Rows from block 2 of a small sound classifier, named by matrix and row number. Rows with one number belong to one neuron. Each number is 500 + 25 x the weight over its row's rms, rounded and kept within 0 to 999. All counts start at 0. Numbers have three digits each.
After each neuron's rows are labels from the 100 clips, of 14976, where the neuron reaches its highest value: "responds to" is what is common among them. Only what is clearly more common there than usual is listed. The data: telephone keypad tones over noise or synthetic speech. In brackets: how many of the 100, against the usual share in percent.
# fc1: MLP up (model.blocks.2.mlp.fc1.weight, 768x192), inputs 96-191
# fc2: MLP down (model.blocks.2.mlp.fc2.weight, 192x768, transposed), outputs 96-191

fc1.174:480502507503505483478506502486484489526496518487490471500520498483478500476508486514473553507434526494489464516503504485498477506498459492526505475482481486502503475445558512521475467502540466490496484502457566550489463455509440477509535517498502506476497494476505488540496472501508482507
fc2.174:504517489475465457512522517502528500497505497504508484540488524495543456507535511516541450492514471473490499505514502498499500519504464468527490505512508511508490469502529501513523474469478505474487503500506522519509469513472540489470496489483488502500528513510513507494499516468513494515
responds to: rumble (44 vs 17.5); number of keys: 2 (27 vs 10.8); number of keys: 3 (27 vs 11.2)

fc1.433:521496500516513495512530483521511475479487507524484481541499504508541500528517466492506459485495477499537506447464477513486446503478514530476477481501504479527471496495515506447514477536496511537496488496516473495496498480490513493510532468492492461486430502521506466509532499504505484474
fc2.433:469494484493514477491488522481513481497499491454511469483529564432519495504458505512465488481493521558475485471472488498454516510472473531506491496457527503473514446494478484531486491506508502551472518489499512516511493530470513487505445496485459546481546498510526476549514526497532510510
responds to: key "#" (64 vs 26.6); number of keys: 6 (30 vs 10.8)

fc1.724:479471545510548496479515521529495476522500488484518489544519487473485446492538490487508475463519492463528496478528511456522486491496480476519507522526506510573501492525500484516508498504517482487515513504480447499464493481498521500489531481465508519507541496499465434488501495517486500474
fc2.724:489500488564514503467486484486470474484481500558494513516519489527464487494486522489542444511488508489533501469509488509518492495493490506503485526533507489508511571523473471468437527515518496534496487479514579484517492502523482508473461519512521512528519485518503554534460503506495519496
responds to: pink noise (44 vs 17.4); clipping (26 vs 7.9)

fc1.404:445461532505529500456475509505493486504501489497473484537507485465488459491533498476513517473499505480516483488529500471501449479488499474513493503516498493549495495513533493518501470508518492476514531490469481500466496474522492509473523476478495526503526503477457441504515476499503487473
fc2.404:495490482553496510481498469487493492500487519576496546537499481526469482506489518501546419510497504479544496475500504503519491504507476505495485508541487486501515561521489476470461524514498513519509504478528590500506492499525492508478482519513520511512523479516510557520489518499495502504
responds to: reverberation (68 vs 25.4)

fc1.138:502531482485516500501513468495524478497503497507496489504473550525509539530522500502500467500481457486520505453476525516495476511508479536487466529481501494519485511499493535487488522512541535487509510506511481520528487531468508496502542468513507434471450502511500462489532537510523491452
fc2.138:505488479494512460523504506457516534496471524477467480500526554432525470511501512531476465532502457525474454455461458524459515495503445523510504484499505503480468453486505464482509478534488500507496512499456499497512482516496491524490511514480501530478531522502532506532531477481523519538
responds to: number of keys: 6 (28 vs 10.8)

fc1.563:485523482465498516470489504484487508506511520467495457391484489504518518473481515509465562492500525495470468557483480517498462527485479497478495520494477526487469503499509523499466472526537515530449477478492578497497462495482481536474481532542476518491484510497500513549486424503504475521
fc2.563:486503481485470502509517515539511496531504497517540495514488509471509497482486494509520505518473507491491523523497487491472454533536460458526468499486533509498515459492484459539529472453497478526499504504466481512472477502500497500440504498473501540553521475471515507464559520492509527543
responds to: number of keys: 3 (35 vs 11.2)

fc1.497:490456495507525531512496487508479503464511482535531514527470534512489510478513524508501517502470466494521470520510507512504494507510513481484473504510537505520511509534482470498517538530451521488561489478512495475471572498478540480518471482460496486510518492515475451483529525505541532489
fc2.497:489490480529461489479481503499508474495517526533489548487504447526472486546554516479487458527515543507547496469500460484519523495509470524476463463543472516513544541525476487475511535510517507491509467480521510461522479513493514540480483524528486481483463481505484517516490486480475497472
responds to: number of keys: 9 (52 vs 11.2)

fc1.96:500498478494511532492490488510516492498464489506467534502495490511456481527446524475458491494497496492493494470542516506524549514544511519442501505501507492467481494480507498498519520503476504496470498480520492480505561520486485469508494485502459485504482530488510484508518517503522502553
fc2.96:457511519452538532489477522467497551514499452477472471522490535526530505535474506518452500509498466533496522479503535499538489498505490501515493464480506455473488485487485496496534509496491505527484513490463501466487505471505465453495517494517494520492510488483495519457548563482503509522
responds to: speech (98 vs 35.6); number of keys: 1 (51 vs 11.1); white noise (37 vs 17.2); number of keys: 2 (32 vs 10.8)

fc1.523:505504484457496548511495455506526508498487501498522496477451496502492505530506538481474486513490457495495475466463477498451494527513506508483465532474503512472478494513499507445487529548495525519524542463517507492506484544450492539512508488541455525471476541529515477486538469513502480516
fc2.523:497494470484493558500489508498517493496473566493531489515474530477523504550462533473501489500522489511506540493497534484466494540444509501526510517485495547517521505532503467509492520491493518554531516547493523476516536469481531479509442479486528535486519508513499512521480498513465512478
responds to: key "0" (63 vs 27.4); pink noise (40 vs 17.4)

fc1.344:498533466490464504526512495491523486494483520494497514503513534572467522465513524509469466494486472523476469542459484496462514525495523453473462489493537522534481510418464517507520476536520509492509506472561465505520505540503502473466464512552489490496502517477488510507529512493515532521
fc2.344:527527468535517511549512462517505518524483513505487446495510509482531495475500521519494509521519529462479442495488552531474487511519545446525551479478506544508511518505542490511464486486514498502492552535456495520519535476494532511483494514440471508485488515476502500512490477485463452480
responds to: white noise (44 vs 17.2)

fc1.508:526523505500515522507507450504515488530481482489497475520467572497527505545534503495489454503489451488480504449466564491518512510545502508502486513492503512551483522498499514516525526521556532496509504486536451528509529511422500498498530503500491472483467500519507463493526506514505515466
fc2.508:479513485524535489476530511453525486495502499467521478496508547471520470492479535554497461514484494520513445457450485509483525485515454519511515513497519499462506467515480494509476500554491503512510486469464503496517454519474466550506486540502468523543551517506494510558501471497518525500
responds to: number of keys: 6 (31 vs 10.8)

fc1.281:516458487503507509477452500533471450507489494478493486545460535477518499536515474511491457501511452466463488447484485464506452520498484482475528535498495465546476526467476445511502514546528514473493486474519461528483531539493510489490525482501488490486469499523492470428583501491510488486
fc2.281:488508526506533494523487505466507524498498479493522482506498559458475510477453477579491474517479461521481511497462528475504475547511490515470461531517525485495517486538465489544467513523519490475498507497472517496468498504470457490514488484470493522534559467506513507525484499510493492490
responds to: rumble (46 vs 17.5); pink noise (41 vs 17.4); number of keys: 3 (31 vs 11.2)

fc1.446:480476482502529563533516496502494513473483492536536518543463539482457531478492532516504510506467505487500503514505518498522555508509517477492484503510566483501517473528491501485522546524476526503511467470516487487478559488477526480498507508464457506520508492524502484486529522498541536481
fc2.446:481498488503457495481506502489487482476529527527490540502508454547449503550539519471468433538575542503528509478499469498515509531497476514498472473539494483508526523516496507459515509522486487498495463467531489470535472509497526514475497503532512478507474465534483487525514496472504501488
responds to: mains hum (49 vs 17.8); number of keys: 9 (48 vs 11.2); number of keys: 8 (36 vs 11.5)

fc1.690:490490483468475489497510509466473504517494521495487515435508486515509511480453509518471563481464541499494455538530485517505495526504498527512455497454510525461481496448539525510468502498538521512484477501500579535498489462501461485495495512521475471494467530446503507544460417493548499532
fc2.690:468479544479520477511545521519533475565494520488534441533501533469531489507522471541518491528502466467498508527489472486478495507512487481483505518470519505512516460552512468555531477484471502511517489511492463490454508503471490512499515460480481518514530507488522492470522496497500507496
responds to: number of keys: 3 (32 vs 11.2)

fc1.258:545536484497505514559485494502511507488459525521520474486512531502508510494527528505513506512479518520462511510477514508511479519474503513479487522489500515509483511507479493444503485527515509534531454483485513533509479552505493523508540475491537508478477499534499518512508479496506506473
fc2.258:463462499514473506499491500522482504530534512497479483460481515445496520523460513491490526502509553531477495515513501515501505540502467519512461498450511527491510474487480506502496493500540505529472511489483465538476528507479497488434466510496481527482515482507515463506527558545543526526
responds to: key "0" (61 vs 27.4); pink noise (44 vs 17.4); white noise (39 vs 17.2); number of keys: 7 (29 vs 11.3)

fc1.101:513490474491436560529493476463521489516462487535528512460472532501490519490516516441490503490515481492480501532492479477470538536502528515496493485488519514486491475517470474476497537493456521487543525510553505444494531526477497526500510486497496481471485536503510500487512476510513535478
fc2.101:482521509513537476512540480519484472483488511513509480522476521554467498487542516507536447466506494550538509524469515448493508490512497514471514506508464452504512477516518518485466510501506592499514523516493540502487526518509510509515520511495506489493536489489503495477483559487472466491
responds to: quiet level (61 vs 28.7)

fc1.402:507486520505472566551496499496517508483470487499519503525469550483443520492501576513510502522484479499475493503528464521519538506497528483471470503505530485514515494517489511475509548531508514467471459458508481489480553511523507481505488507476498535488493494498519500470540498497545528465
fc2.402:506489476517469508497520512487468480497517527512513558490493452524426554532502515474463474506547530472480528493516492520494495529496501511467505521511516482479521521512509498467518518492493484504485469493502507457493495503490512505493501485525490498491458501540497477526518507492505515486
responds to: number of keys: 9 (55 vs 11.2)

fc1.392:500529501474498538515505501489491498507426482504533496509533538559491490531490501470487499489500502471532494458489459488487481521486506513473483480463511501485400459487518503465496473531518504479483494478494519516482507499512479500513531478493476493496471515513492475536541469493489468477
fc2.392:472485508516491494506517531515518462516542499479529465528508529447476551538515463496463511493525501537463509527461515435508510523497490479504496504437515515490516468495512482547458457482519504539487519551500505520458501533455504491514453510495467555486559510474510456482513541514479500508
responds to: key "*" (59 vs 26.7)

fc1.332:486474419491526532506490537525473477518529477505523551519449508505502488535508524526471443492518538515477481497472460484470518543530470468492483511515506523489490496532456469475492509560466530506518491464480469488501504523479490497496459522498440491491533493466510490474511505511542504529
fc2.332:437528505547480486505525483535465489542513513498479521478484503473447522534470539474458503546482529514539498491472501507483488476505463535505494499491508507517544523457460471501476495518481522579472501461484508505494499500477497507505467443500518483536501479541517525519491544490490523527
responds to: key "3" (57 vs 26.8); reverberation (52 vs 25.4); first key: 3 (30 vs 6)

fc1.102:496468489499515495471458461544475483478451464472522501521532511506494510544472479462476450466494459500524470459514492509460508520489490491473494493496488528478447505451540504500504514515483534461489501491511489507493515490504503472479495452497465496462516523499552496497566531525491487515
fc2.102:472512514457539511506488502481476501498524454512458469524496507483529514507462495493507490467493481533454529478517518503499485486526458479531471500479550451500491445503493482522525511468491483537499541489502478498525496484489497500453527504508496507510582470469582502433518534464493503531
responds to: number of keys: 2 (29 vs 10.8); number of keys: 1 (29 vs 11.1)

fc1.263:529511467427537508521476499520519505492482523489497467494510508507522501549514528476511495544491516516466467496484489514490493500514511499492499503451527520469476514468471531469476448560491511478518489464504524546445480488539512518528502464491532526470515534507486503472492474459499495473
fc2.263:490489492539485447507483549530479488527500543526522543495495498486500524495459502463494529512508506492486522533514543533525494540464485510544457545500507565524513517471469505498475458461466484525476483488508496526479505469502504482480465504512517499516469490530470486492492531524476526490
responds to: key "0" (75 vs 27.4); pink noise (48 vs 17.4); white noise (41 vs 17.2)

fc1.701:490540492514499495498480502524504474480490477478512525548525524549433485463519498530490448512500465497478471501475494489495502518515508445505474486518499514573497500468464542517544482516556497508519516489491429531488480535525504474506488517538520489481501499443505479492519487479495503496
fc2.701:528502517570498481542511498515490502511480497510509451496475513500502523485509491509493501536518501469456477512470502519477496493501516456476482495475519524533503544510521482503441477472493454518485516534493523503468522491464528509525468480435503542489504519491505520537440496472475502505
responds to: reverberation (62 vs 25.4); number of keys: 5 (29 vs 11.3); number of keys: 3 (28 vs 11.2)

fc1.626:509471476496439540526516482463510513501452495531517512468509516520506492495515521442483507485515492490474494518485483495490541526514537532481487491479515537478474470519473456468497517488447517496525544513540511451509540528484476543482503488504500495468477538502514489512506472503497518484
fc2.626:505518511528553469507557490529494469496493509507513476507484518547459483504540518497540489476495510551541516547475525466505498491508500499480523495503478442521524454524526514486460509508500585506503530519498528509510542516488486515531518501494502499497548507491497481479474550509478456482
responds to: rumble (51 vs 17.5)

fc1.639:431482460512468555547513527495499490506495504486524511491465494529510521527518497504458487487488526511491502511457526513482532505494522470485496500481518505506524493529478502465486500561515511498499483468526477514487500520457480485481521520490456515494479486526489496468564503499530523573
fc2.639:487495471498453478473514483549470483508493513481519521449468514507464532518503525484520485524467562476516535546529457525503480531452507520515484522521509524519513518505469490483492469487497489529479451474535517490488502492495470497489508475532463458546471463517499440520486507497476511496
responds to: quiet level (76 vs 28.7); reverberation (71 vs 25.4); white noise (41 vs 17.2)

fc1.479:493501514505537515484525475521493512511492484508502458529495526484504498547546499495517446471509466499506502432454557464529507499514486504512490527500520519556500502510492494517506538503547501489499498490503437528478538482441512507508540486473516485510501491506508472455502470518502517453
fc2.479:464502516541508472494537517452505478479489490504506480513484533493499468478500525549530457491488492514521442443455504484496503483518453502515504518518543483478500488515477482501455495545504500514491475481491518462516464529472458555505482526490505496540549511507488534561467469476520526495
responds to: number of keys: 6 (38 vs 10.8); mains hum (37 vs 17.8)

fc1.453:535505480466440497527524486473514528486465499481515490451499532522519493482530516461507531484501534517450496548460463532468494526503506497492494515477536520519495513499472466488502510526460496474540530482515519462509457528487496520481480466490498492481490533513482514499499473497495513437
fc2.453:445507500507521523520534528533479470517528485505474511495508528536482533494474519505483486479475509542501501489484537491538501487518492547460491526475490466470470437478468514481484528494515595521482515492483524502475536505526515476496494521497493508494540459498499514461489561507474486488
responds to: mains hum (60 vs 17.8); white noise (37 vs 17.2)

fc1.550:485471454463496523501474510489520479506467469498525522487479513499512509509478506468442486475460493483481453498474491525473525518520535509454473480480539506488451471461531526462498513562511526492501530462521505474540497530485466527476519502537480495450475567475514473518521489504529497509
fc2.550:461547539511476477534497470505526491507482509493505502443506488513461486477500536492511531455474529472497473504504540473463522491519471549490495474507482506507491482502498520502498531513489563526505500497496492496502511506500503517514472469501576509515516474523522491508494564528534520560
responds to: number of keys: 2 (31 vs 10.8); number of keys: 1 (30 vs 11.1)

fc1.329:500486519508531504455466484500500503566469494480485518534514485480512485497505468499504477530518502452469494457525487433488466513480479491481513490519470485529485500512501505487511491506533517494467519488488473538490491487507499535491538513549501490486477509484488483500545471489492499469
fc2.329:487509483481497477468458498443495505509494496525530525520493545492514527479453520537467455515484510498509537480492493482496506524500499506485458512538519476513517469491458494472486493546473490493503455480517543492497504507503470498506477510519497535519584482499493503522501511513476510463
responds to: number of keys: 3 (28 vs 11.2)

fc1.685:507496466494494512500477502506491478480482526492495482538502513537437486484523519521468464485464478505480459511458443488482493539500506449487498509493522516549479479450486511498533512529535519482512519466509456529474502496485504477492479507542470481487509510487481472477561484464526510482
fc2.685:523518520534531476556521505522522483530499499500524429516509527445495525475510484539478496530503490462450463498460510511484487499543494458491497483483545502523536521522536535533464482480487463515533524546499515517466509511456504505515487484451470527503528526484511522536482492496507471502
responds to: number of keys: 3 (27 vs 11.2)

fc1.444:524479474439503550525494497502490472503468506504486492491521512498425493531464536453486524529472497496529479478489519465510486533521513514516505539469469505461466479479513501508474467543535519481467467463495533522464525503498485521494521519488508517484493549492454504478500477492510477516
fc2.444:498484522516482487498489516534503513519470526485526459510484497479474526511487512468468518531516523494477514539504499500501483558443466459526480497472498557537521513500493469513476480474525439540458486538527488510490465487467513496517483517486492525467485527464455474516499531506505537505
responds to: key "0" (65 vs 27.4); pink noise (46 vs 17.4)

fc1.215:493474498457481507478529499467481510512506507495491515471513517511507496465444531501472558479452510483484449530518488508496487540511480540501460475474502514471476471438545536518484503496529506520504494480490573489482484492506455491504495499537482473489470537481510500541469423497542496523
fc2.215:491476526487527469500541517506526498541489514504520444518486534465509485502537487540510469497504474479497515509500477499479482522511449476518481512485549518507510459523501476548507470487445498497480498492488470498451502516470507504477528477485476521539542485489521482495544497491523497508
responds to: number of keys: 3 (33 vs 11.2); number of keys: 2 (29 vs 10.8)

fc1.202:523479490476507530509518479499469516484523504504549513443466513453505548469457541484481545485469528522512464562490451514485506538475516512482483526498530490470490494503510527501483534548492535470494474475509539468470507514461512521538520509488487535491492524534518513493479435482500513518
fc2.202:448477487519464496512542488544536507562504488502491488499503509457499502495496494511499522528478532457508467505469514482476473480531480505520484462471500550549496476498490479545482501472490507555478534497479469527466501495472531526490477510479492532525528482467527509463533515488481493544
responds to: clipping (86 vs 7.9); mains hum (54 vs 17.8)

fc1.341:513492458505483519503509474482508474511454490529487485499493512503500520491505534500459524464427510515504470510500519512476495516518474477515519469472509517511499484508517537473524496512509491437508478434520502480477558487460448471519517490494497506464481497507505429524568496500544461528
fc2.341:535483464494468496501495532506522520474509501526486509445533494521497481559531515498513476523477537535527498499511472476532524463494463556503504463506501479455494509516487532482529539485510537469488483461473506473515491528532482524449502534507481469516470501513493476515522481527498479507
responds to: number of keys: 9 (46 vs 11.2)

fc1.363:534468472499543518483480525489497481480494480485474495550486493489494474505507509525528483504488540479492462430473483477491490521470494471489483503511499476534492452534506488516511507529493500480504536452481464534503529496481497537500526480493491491486483501483453434454503466473507476468
fc2.363:502501496542498478504481512484483500509497476532486484531473508462465566472471455522509456503514483497487506472482509496502487512548490470510462459488509513544467546494481489501456511498463472495525496535474546491454549515475494507500490499513526516515558492510488535504469511504484489501
responds to: speech (73 vs 35.6); rumble (51 vs 17.5); number of keys: 3 (33 vs 11.2)

fc1.455:503499487464465486455510498476512489517484519491488495465534472523507503471469495511459558500498517528494461538517496531512476534517501508507452486484491518474496492464535540500474492485530500513479496490487581530489475478493464487480513497542477486497476513475528507557471450506559485536
fc2.455:485489550479518467508556517515538492524489525506544438525490520473531484479494505539505487492486470481487509531490479499482478546513480472492485508486533507480519452512486481541504458453477497496496501508509466486466507493487482492484540496477474525520529481492518477483560500497518505528
responds to: number of keys: 3 (27 vs 11.2)

fc1.706:496505437470514496524461519517519490470456489513511484521482487505540459511535503512512473506497513503490450518486466495464509506506500494498467492482500503468477512483494487480524480563440495508536505499499501500500489484503517518494460494483506539485533513492476517480492482505495483497
fc2.706:493528491496489517504479564499456487523503456511491485481507511480509552509446517499531518499490509521460545503539556531522506540497504502495497534445521476483486481462453478471518496512471513544481486517502489513512503461501491457485495501526503556467502486501473480470476532544456490521
responds to: speech (99 vs 35.6); number of keys: 1 (37 vs 11.1); number of keys: 2 (30 vs 10.8)

fc1.694:530506489502454532521493503509508484502492491482509508467492490466557503467502540508484546513525521481477480557475481548503479550493516531484465504527495500476487531534479474466506498526504519514503471468484564485496523520450527504486499541504460479482469498494506507505474447488495505530
fc2.694:484502503501495522537534515535519487534506483508504474504477491501494516479501453512505516511471517466452484513486503521499465508549493473523458506466542487483509481507506514545505501434503496534464477517488453500442519486492512513463487479474506515522500465465525485453531522500505542525
responds to: clipping (42 vs 7.9); mains hum (39 vs 17.8)

fc1.221:501512487484478492498475474496499476488523488495513506508502524530541509512514512507443458451464474480520442494489519507449518487491501474477533484505473513518469494464530492514532478517492529489532536476535461497517530502464476460475487515515436481487516507521472461488552540511520487496
fc2.221:474481495516524515511485562530487444531511486459485503519508526492518534469489499507513535513495507459490456509498490497520466514511517485485532506483538515501553506518507474573491502491481459520508514518497466509460524510446464531547486463496494515517532509500486481508498487512502467497
responds to: white noise (42 vs 17.2)

fc1.105:506500488494446525526511466464518530486472484536537501449493514512473492481539504433483507511511485497474492535503463476470542510515496514494507514488502538488486475512468489482526544492448524481522541522539504433488546508485493504493494484489511499478497537503508491504511469500501528499
fc2.105:495524506512549491514556496513483486480477499521494477503476503533464491509544511516541453478511489552542526530483530455488509499503495518480523501504479446498503457502526514487469504514498590508530515500498532497511536535502500508515515500509486476508538503499503492476476564493481446501
responds to: quiet level (70 vs 28.7); white noise (54 vs 17.2)

fc1.194:478494536489551521508487484539494501517460518496514467530488475471483462542545514506512460487525478475506479463525519466509450521501511468517513514511502503559486495513479511519499514535549484491462486476490440537472517482502529500514526495474493563508523501468483468459517471503519486447
fc2.194:488493515548521504484515504431519503500483480534501531492485506491473475488497536525510452477464514503506475455468512508502493500519446520537472527535546480480493512501476494480453526543516510522494499454496531477502503549511490525473473530483497493565574454504502536554470485486502524492
responds to: pink noise (41 vs 17.4); number of keys: 3 (30 vs 11.2)

fc1.325:544506528500431488510498463459498530529467477486473485429519551512502511491504525417482543472526491517519516505545489513472529514528516516493522518438506550464495483530491470480492481493485520487495509482551527468531483532509481527461508462511520484479469534495505513509489495491490512462
fc2.325:501529501509551476503546453504478484489526501494504490476484530524420534496528484496498500472462517519538543520521512495497493492525500546493505504523493446485485470493495523482473537529508599513506467476505504513470537511514514522493530513503484491531534470485522503451484547488462486477
responds to: quiet level (70 vs 28.7); reverberation (55 vs 25.4); white noise (51 vs 17.2)

fc1.575:515542486522480485479506489452504504538491489461495481501513479535514484452478466535459517489467489480460518541496506508495486519492512509489488497538485504517509488465545516487528483489503481518504489496470530508520446484505406493500495564583506465490512496503516511546496520519490508495
fc2.575:525518481505467516520476528497457493479487545476528509533496520492507496519509502512520463504517463482456528527535529551493500547484500427526465503504510510462462510462556492505515452455486446487489507553506508518514510515498532467504495473485519550496479543464494493523512514461512520495
responds to: rumble (55 vs 17.5); number of keys: 4 (27 vs 10.8)

fc1.54:478481494489487538516480520466519477501474478533521518507480549518446520495498508523479492528487494497500504500553469518487514496491523485430452501472543510519505498492500523461512501508486536472497487479516499479500569482554498483505476532480470507489516501462532492500550511494572528450
fc2.54:516514498498471529509493480464484522459494517508504507489531484527468516518495548497501472513520476476454520479506499519486544516499532491469506493528510478469512544502498498478510497497529496442505477534499526471511517474498516510541485497526565509469450491551501502516482525505521459510
responds to: number of keys: 9 (59 vs 11.2)

fc1.705:488476473510494542507460512486508467527523493475511462504464508499485530533513508516450479507430512505487455488466507520512507544508531484470466500524525457526505491510521494452514515575514557522505501462494486513537521494486489505481484480518440485442501534478492484507547484465520489510
fc2.705:465505480476485468481494474535461491522499538508499531486457510473454511495518530469512513528508544494526509552508466488502502496471526537480536541501465509551476504490494470494509509515467532484475439470523499487494480486507473520537511490523514457534466521517476470497459482519514492519
responds to: mains hum (54 vs 17.8)

fc1.38:479476490453483520487507494480469505517501511484484520428493483493503509474443522518474563485483528472465458544519465506502485526516508545501458504470504504456492487486533502504474510505518511516478483491505582507479485488486462522506501525529461489485469529483535514547473417510533500534
fc2.38:486493514475518469509539509513532489548493514492525453528499521470522487502515508532485483508485475449486505513498484508475461529526480468520478522470539496507527465531506462551525462476470499513494507512488466513467499507481489500470508475496486541540542476487537485485537509496514494507
responds to: number of keys: 3 (30 vs 11.2)

fc1.407:528483481429531544536448516516502472497450495487525506502519502504426476540480543478490513534495522509517476478472508498502480514501517499487495510465500500481446491487502479485463474555524540493487477470490519537463487503512509553521534498501501520505490535523471500466502468472507474483
fc2.407:507462495490469496493476503538499500539494534487538488533508486461480551503482476470488517525521521502467530542512470515514477551444499473513492514458496576516518515513489486540489489464501456528473500520528488515472473465479514478518489508505470508469489503491445470486504525529476530481
responds to: key "*" (61 vs 26.7); pink noise (50 vs 17.4); white noise (38 vs 17.2)

fc1.211:505470504515533507475508512510517486495512470500510518554484485488505469469541505511485495516513540468501489504493520516509482512515488440500524487518515515576516495536492506506528500513539489489527507492493436517507498498473530507495522485479511531499539494510425424482492498498495491504
fc2.211:503516506569516503496469490504475488491475510543501500503505504512454498512493494467517459519505507481534516481489503493499502507494487508494469496533476512530529580508487491454438504501495507517495474484529565514498494483500500502491458489506542516501509491484495545559460500527499520502
responds to: rumble (57 vs 17.5); number of keys: 3 (30 vs 11.2)

fc1.599:514478516507460539521522444462500503525477503538511502485505527512487499470501518435488511498483486467483491506499491525488510498498521530505500507488504530455476474532501478457495511510468545479520533518509509447507553525475462514482505502520488492457451543537515491518510484525494532500
fc2.599:493518493521577487505534483513487475485494519495515478492484525535449493498525537511532492475483488536552511531489525455492496511490498512500525514546475463515516481513502499479452515513490579519514545513509538512508553523484507500526516496493484485510551508504495500493481560493472471487
responds to: reverberation (96 vs 25.4); quiet level (60 vs 28.7)

fc1.48:505487482446510534479481487471528515510490495498499491490495534525472504497484507476456508505459485497491471478475456521462513548488537514445457484497537506499478464474525516462496506534491546478505533439514498466509496505491466524501495505554461511471472580497510447500526488479534478488
fc2.48:449544520532471457534508504500525492539477479506506538467483493481494484494515521540470538515496536509507467516512562469508525515547492527458448482484475545481519515494494500528515507460533507492504478497480467483483463489488477509484479498485544504509480532513533489455481566525488522530
responds to: reverberation (94 vs 25.4)

fc1.349:515484511479471521512438464476521512512507489508490486463458489529545496518494529497502544507512504491499489499530471494494512472520520460472484491460523533471473464523494459485468451499496463475501509464518526472489498477533495502502490464485525525468519508499496489479496503455525491518
fc2.349:495496505530517493496537478514475448478499524534468529478465507528471546484498464468486492488462514481513514464485539518527500495477494523500510519546501522500539499521469493485462524533480547521494470500533570498469528503507497518494479478480479478515500480511486540494462515489492494458
responds to: quiet level (64 vs 28.7); white noise (61 vs 17.2); number of keys: 2 (36 vs 10.8); number of keys: 1 (31 vs 11.1)

fc1.366:496508489470451500449448503503522483533495496484518508521474503503521518505504508506461498485505467525510522518488523503496497505497500460505525460469533505514484473490503477461478461489485498503518575477528541532492469524518477537511496496546512460480539504481537496522532584500492489484
fc2.366:471557504455498455488484488459494500454458522457530505525504517491529495515495505501548479526481472537500517478524457509467509494505471462494483503531497461495473525480494451485564517496507475477503447503523512461571523488491493486483506516514517482480465505466515525520526537496480534492
responds to: pink noise (39 vs 17.4)

fc1.648:513484488480451525516508456455505510481452499550530505449521519541493525487530510442479508488504498500483480514493459491461538525512515513485493483460515567492479461482483513485493504511464520497497531516554511464498553519492461500508497519496488493471475554508500494522510475507515486489
fc2.648:503497515514563481506559506526482484493497510509512478499479528556472490500541501515535491466494517551520511543476516463501507483502509488478519490503487435512507459518519522483465499500500583508508525528505513501497552528503499512530522500493497495494546493487506486471492559500500454491
responds to: white noise (86 vs 17.2)

fc1.408:497508498492534501470509490459489486555493507512498485516532506508494476460467486520484551500451504482475471527506483490494469512507491509510486494507497486505492472494565521504505505483510479498493494483474564514480474448476428515516525521550495482474502503491514492554488480476519481500
fc2.408:521498499484488492493493510474489492483509514495514489555483522473503470528519489522509425505514457477487505487504504527510497547518488443544450520530528512483504488507547504514514444489472469468488493515532526506491480516473533483473498469486501522494517532509516516522518486466505527514
responds to: rumble (67 vs 17.5); number of keys: 3 (29 vs 11.2); number of keys: 4 (27 vs 10.8)

fc1.397:557480518491478510553496492470518527511448499488505486529487578535443496489488566479516518528482459502480485494517480493498530511497517517432485506505528516494495499489491487456505513507529522484475464447487508495502534534551492461511482531495528501472472525482531493503540480481556504431
fc2.397:512484503500480491489529506518489490491525524506516539465520439542451536487510535492443522518487534482480525499514498538490477533485486510445515522525471494455556514479477536469484507496484491489508466531525497499476542495509490503519490476512535502502463511538463488511485509534495513468
responds to: number of keys: 9 (29 vs 11.2)

fc1.440:528523470476497537531487477479514484511494501536503480478439493467518505515461527461468515516477473481477484517497503498484547518541535528501475510520533486453476492519494526464485525553470534483517509471526518449484509493459491534513492507518453494441492534545520488491513507480511506539
fc2.440:503522500533525490451518467480477503502514572501491467480515469495486491508509501474497494473481525449507477506464505476496503532506500490514522560514498561522513503538462494494448497505516529562461504494480522492529540507505475504503466457490529481521499502515512517539488528513477514482
responds to: mains hum (86 vs 17.8); number of keys: 1 (27 vs 11.1)

fc1.737:502480488501443532529489502508498481478481474542527454492525503523511491518512477456506481474471444498510473475440507494486463533489492521506484509494503548490458473480522499506487477557460520471486518503529483449445517468490491523514471498515504476458463523512470469498521498511509463509
fc2.737:515520521532554526514545502537490471480451484493503466507499496508504467535542507499544530504498528531512501541484525472517500485489509514499533517481470451480501460543500503520484514512499556527524536500490461489525553528503447500517490478498488468518524498497496491493493512555496449475
responds to: quiet level (72 vs 28.7); thin (high-pass) (39 vs 12.4)

fc1.179:486503486471553489499503501510520493470460499520495470509488472493557463500501508510517488473507485515514482533477462503476487476507493518503478495471493517457485515476482534491516454561440481518549472506482515484489508454519528495507486491472511525480528499506484509477482482481486509508
fc2.179:473507474486512520501480552532505503534508458503495486473539503469496524514446500485504524470472521522522529496550542525521504503513488536505482489466511467498503485447454488476536525525489533542500479478515489508504490487531488450456521536545506516503486471496510484446510531542455499524
responds to: speech (100 vs 35.6); number of keys: 1 (37 vs 11.1); number of keys: 2 (32 vs 10.8)

fc1.609:494528486492534488496518472499520495550482501525469496499529513519541518525555514520502478459473482479526515474495484462507480497520497515505481499485530451522463519493509488480506504496539522486488489510505483524506513506479486483493535490489478500463478513494513482503511477490551494509
fc2.609:481497507538416448485526473520508507503522500474489490508536545440475527500508498490450479508510517526479469489461483493468513507511474488505501499435501553495517475473506487535449467472514494534490505506485504521476483544483520495499466518465491500512536523477521474535498507483525521516
responds to: key "*" (54 vs 26.7); number of keys: 6 (34 vs 10.8)